config.toml
n_mels = 80
win_length = 512
norm_position = "pre"
fused_qkv = true
inner_norm = false
subsampling = 4
layers = 14
positions = "learned"
beta1 = 0.9
decay_fraction = 0.2
weight_decay = 0.1
Rows from block 11 of a small multi-label audio tagger, named by matrix and row number. Rows with one number belong to one neuron. Each number is 128 + 32 x the weight over its row's rms, rounded and kept within 0 to 255. All counts start at 0. Numbers have three digits each.
After each neuron's rows are labels from the 100 clips, of 14976, where the neuron reaches its highest value: "strongest on" is what is common among them; "loudest" is the band of the loudest frequency at the time of the peak. Only what is clearly more common there than usual is listed. The data: synthesised sound scenes: up to three everyday sounds over a background.
# fc1: MLP up (model.blocks.11.mlp.fc1.weight, 768x192), inputs 96-143
# fc2: MLP down (model.blocks.11.mlp.fc2.weight, 192x768, transposed), outputs 96-143

fc1.202:150129086191120099191073136116096132148134115112094078132142158135142120108166123132107135127125162076102131091155143106172061118111084130143069
fc2.202:140160140150130090095156151122138124118181127138142124126137114107085095099134135138134161153134130169103158133134141125153146093092155137153053
strongest on: fly buzzing; fire crackling
loudest: 2000 to 4000 Hz

fc1.623:159146152105079081080111157123091116199137124115073125118135171141131154089107108158150140143086189164107160163111146144115097157015188044139080
fc2.623:070064145183186128160125104088131097113092138149133164173103174102138154155175116153103093118131167127122131101163052129145148127206114165098120
strongest on: knocking; first sound: knocking; crickets
loudest: 4000 to 8000 Hz

fc1.149:119145125196106173111137130129176129155174130094090085102049100111173137147164122107136139086169119152125162128152163131134126103112143122091134
fc2.149:097109126159078151099085132141141126174160090108123101092133146145134160121175128121106051132141051134140109068088117184136145115152108127177155
strongest on: number of sounds: 3; laughter
loudest: 1000 to 2000 Hz

fc1.374:162106158176165122186136126124190147145125196142123124179118174134175126083113113142156112124144212131097148083164160122100109081150123109097125
fc2.374:033180103112122210161144136119120091116160133107063044149177168153056150165093127085086120156129121078139111128114153080110130196134158086145130
strongest on: reverberation; muffled (low-pass); melody; speech
loudest: 500 to 1000 Hz

fc1.592:112097173125135184166111074086168135130162107097170141125062172096159099156171141127093115110123161151132114187158054121127087104129172177130134
fc2.592:116173114047122066158193093131178148133168154169110136120126107057084124124165126123149126149182145185125143167112163155185189098139156120106133
strongest on: whoosh; first sound: whoosh; door slam
loudest: 1000 to 2000 Hz

fc1.492:156164127082087169129102162106103116191148088120163082154093153104104116147116081107178148167071114149104130126102112189093115124125129166167149
fc2.492:135113169110150165164146094152122093061106136114139178173159148096123133107120151145114068127158112149118111182076124082142148154141175104077190
strongest on: number of sounds: 3; frog croaking; footsteps
loudest: 1000 to 2000 Hz

fc1.669:130147090130119045154130156134053123120109099121104124106170083173123086132139107173159131140113136179145090138131109131115121126095131076124097
fc2.669:157096121135090192084099093088108149122095208100154127184108162116130133101069120090165160145172121092149099087138165168159121157177093141159122
strongest on: knocking; thin (high-pass); first sound: knocking; church bell
loudest: 500 to 1000 Hz

fc1.88:134122173121088100113096119130120085151106103152108132121149125142120174131171096145159114068130115130157090155103124191093118093151123098061169
fc2.88:114134088108122065087144062137126156098147088204142136080108060162121113120152160135136074130143132142115178147215138154131110126110116157137101
strongest on: reverberation; text has "room"; text has "reverberant"; number of sounds: 3
loudest: 1000 to 2000 Hz

fc1.20:118127165102138134133083132115160133116091152108095103085064112169181211087150138172065131098083156154105155110193116125141136207148126096129131
fc2.20:173099147098068157167090110117114170124119123096068086089165167150130151112080123134078140122117086185109122131087135135118132157106050074176182
strongest on: knocking; zipper; applause; first sound: zipper
loudest: 4000 to 8000 Hz

fc1.284:117150152187080113123164123066136100138150179151146150163116140105133150170137167098057133116130129096097089172138102139171131051180170122089152
fc2.284:107131107107148114132179124153101121116095108136123129137131096119099128096095105107162145083129101132082120173087182134115164153115114162153142
strongest on: whoosh; church bell
loudest: 500 to 1000 Hz

fc1.237:153140135114128143141098133119104088152127075134132145148132146130150149136196129162067145158126178118078179125105081193155173123147130105087113
fc2.237:093208142139135122121149121108166145121133148174162067078105093134098116133120118158183097131116139209089156176154111099110170138098116192122119
strongest on: knocking; number of sounds: 3; bird chirping; first sound: knocking
loudest: 4000 to 8000 Hz

fc1.523:112189127135132112118086101100081077094126141100136085147122109109146135134133206187119200118103142131135079122137121194116056148139159124099163
fc2.523:087125083142147135071070148095105146116105099129137109116182110147133111096091097094117151118138130112161121153139097185132170114163118138110126
strongest on: thin (high-pass); coin spinning; laser zap
loudest: 2000 to 4000 Hz

fc1.745:113123102123132112140109137135120119127146115142138101162124135146157138174146161142118158193154178168024173166153088198142129126125126125133124
fc2.745:124183131137155147138124119160174079148163109144179076101098095132115128196145190169139146112104130155122136166167112142169177140116145177101131
strongest on: knocking; first sound: knocking; whoosh
loudest: 1000 to 2000 Hz

fc1.279:163177152154078213145170172152212158114140095047119129130110106073053129155156124118133101066139175161104133091164135106129138132164155110144130
fc2.279:225085086178175099111079118169173180151106153126117156089172105121167133092141114155136169073119066130099117094096097107101125113128070158187128
strongest on: wind; thunder; meowing
loudest: 500 to 1000 Hz

fc1.414:147134081097093121219119118131180091217136076144102131105131143187158132134148161147084117110117165102074120136113137094130151175156149155158073
fc2.414:093116117107168109098115153203137121147134108129152128096172133079110147113114112172136158109131135181098126148170100093160141113136077181152164
strongest on: number of sounds: 3; car horn; footsteps
loudest: 1000 to 2000 Hz

fc1.756:140130114118059092132176118129091115158107167094099166148097137156118168162144133091078188122104147165114144194081147095172126084092090138109127
fc2.756:121107091043130106076143117161089121087158184118107201129125133166131096102080174126137167162126143181196150125100132184105137119148077133125097
strongest on: fly buzzing; stream; howling
loudest: 1000 to 2000 Hz

fc1.273:157176105139126116130084137149128111116110141091117084160104149106079185129133110240144104121167116111083098105157153157124132093150109119106111
fc2.273:151113116138104118117044153146103113134071135118136091144131145149141132117181109108170153148108152072168133105135122121144163065139135107164124
strongest on: thin (high-pass); fire crackling; text has "noise"
loudest: 2000 to 4000 Hz

fc1.167:095116134127099133155125123130130078148111124142135115152100166200157117158125101116090179101089108058107141132107139129132088143151112091130163
fc2.167:132112087148138125154119158093117143142105174138171143141152138142119098152031130107132101087134091107114100102133085101120213122161161136133115
strongest on: number of sounds: 3; crying baby; footsteps; howling
loudest: 1000 to 2000 Hz

fc1.123:090125150125117101185102172074122157151040102164129125175104158155136140097171107105167117162106177083109091169156120102186128098132156061071162
fc2.123:107145100098198158127107162101083172110092114126111095164156188147138128105061125144118175126080116122139090176091155153114145124096085127135130
strongest on: sawing; footsteps
loudest: 250 to 500 Hz

fc1.415:165166117115077124120106149154102115141124124092147129108150128136095139145121121171107144135133165147119159125135130183126082060123151141130150
fc2.415:118112106098120146142167113140119204146083109147159155122138113116101096091096086112157169133153160167108090143171134150108155088139127145106176
strongest on: wind; bird chirping; snoring
loudest: 4000 to 8000 Hz

fc1.447:139113135093130116139154122103121153145159118096093159134087120085159137104139163114111207127102170067102092125137113138163005130153152143110166
fc2.447:181175141138096135169153172121171156112103061117109112097147097157104122101103186063133135100132123153103157195063141127097101100115038126163136
strongest on: reverberation; text has "room"; text has "reverberant"; background: none
loudest: 250 to 500 Hz

fc1.741:133169132152075054150111108133085069168111115141109161101132120114143162181148101131031095202061153176099185149141063148084128120116102119142111
fc2.741:077137159108052141123198115135108123098185161134175109084126108084082089110149071092120134091144085140143182151116136162146136102169153141116142
strongest on: knocking; spray hiss; zipper; first sound: knocking
loudest: 4000 to 8000 Hz

fc1.142:146149188121080133100132098066123057189125107149112143132039116131119180133194154172141099111113228129093186158148123213130133100135191086103176
fc2.142:143061134097124120117092186131137117124137185148100102132155155082177148090141099107093176137150073105148181101149118105083096119192117113110170
strongest on: number of sounds: 3; spray hiss; first sound: spray hiss
loudest: 4000 to 8000 Hz

fc1.747:121114095099187105185104172103096127090076106038119056145108182131117133117115162133086137164184123161126099102167139144159091104135125133122151
fc2.747:095112142155117141117155115142150114105184110187105103015133111177141155150157158161175080116128150150137144126159113164102112099135125164121158
strongest on: sawing; door slam; first sound: sawing; background: rain
loudest: 2000 to 4000 Hz

fc1.449:111094179121128068129110189050138117134113141119119125074119107135098133168165116160127140114099176063145142130099070211186122083106173128041174
fc2.449:140064163106135161107065168100135114115104140114110141156207184099090100142119111108121131125127108088183135116110106114139158092232133137128145
strongest on: reverberation; door slam; text has "noise"; first sound: door slam
loudest: 2000 to 4000 Hz

fc1.753:186121135147129096107066199113155146138103129120141079073115177128166112121132117190077197133106158142093130120104159156139093131089164086088090
fc2.753:139136097126166157151164161094122130139191083118087125096193129142137112119111133130050141138166082135168083142112138190154152095140108124116153
strongest on: chatter; church bell; meowing
loudest: 500 to 1000 Hz

fc1.508:156119117137165088156131143096147133139144136112169162137160135147153203070165152179075097146079190091123171109188141160138072082151173085082132
fc2.508:096142120142146145061137128100112143079111167146142085158124138125169077117086148063131128148084130095153177148065158095049199079125084058121156
strongest on: wind; thunder
loudest: 250 to 500 Hz

fc1.78:098162099113102123148104185144080089172145111107071060153100074127105149146126151137191115115153136131135192105133139123110128126141189132118155
fc2.78:169085069166147131122059077091091137112147176105120160188142117086126084134079138110142122134148110136164099107089092153154159100148069139114154
strongest on: thin (high-pass); chatter; whistle
loudest: 250 to 500 Hz

fc1.274:124155180166173158175106162119152087170103136132145106115113131151163093144154081132153153088162175069097120126169137159133137123148120140066088
fc2.274:134114111124129163120157082129147081068149133099197119095101123187115065158117157080060155150083134090187155186089150187115132093154203144111134
strongest on: reverberation; text has "room"; text has "reverberant"; meowing
loudest: 1000 to 2000 Hz

fc1.497:117149126151086099130148120128168133197197117126078063081130063059114164113090145100174138065122143152073127124136138102176136171076110126158082
fc2.497:155111144145173116126122107123124143074061156120148146171114202167146111112188125158091117168145133110160130129123090161066097121182121117104182
strongest on: reverberation; text has "reverberant"; whoosh; crying baby
loudest: 1000 to 2000 Hz

fc1.215:161148156165102128124120151119151118162120083150155130104190133165120152131109157207169099103162130125061094130138074101148104159092091127155176
fc2.215:152099120109104125201117121181134119120157113100090176121158090082148097080173107117114124099058077114139166115052088160082166106216134138153152
strongest on: number of sounds: 3; doorbell; meowing
loudest: 1000 to 2000 Hz

fc1.236:127167131200075141141107100104147117156102103138184122131148102193088149131146135150136145186137117127070143126148124165165155142090172085157131
fc2.236:114092123113161134120141158157115156137136167118131173118099144058177149139146104104129095113094150163165115153102132082079094092112074147086132
strongest on: thin (high-pass); mooing; first sound: mooing
loudest: 250 to 500 Hz

fc1.441:191197162148116135143087088102163153133126099121098115146112121135113142098159133153116121138150144122062118124145119155139108151106144133146109
fc2.441:160128101137071100120111148160148138151131128129079157110143087145110089146101128144208143110081101073133116115102051138159140097149152100164154
strongest on: number of sounds: 3; siren; first sound: siren
loudest: 500 to 1000 Hz

fc1.100:136125166090099125143093121157120108139072101067107072137124121109094165133197113126112129075126159085148195165103117163161115096088094141134141
fc2.100:103153098124080126082185112182125224089164120141128134092109086190054137122123162132209155161090121121115102109179168148150160148128159145130107
strongest on: sawing; first sound: sawing
loudest: 1000 to 2000 Hz

fc1.203:080135176062135114106139139124098155107068140113121126205101107135139139120142154141102132149164119125165141117123165209095155123180212082156131
fc2.203:133118118097132202153099119150062107117153144069098131154117158083137117108160097071103146143086139097144139125099178085094120116132163132120095
strongest on: chatter; number of sounds: 1
loudest: 250 to 500 Hz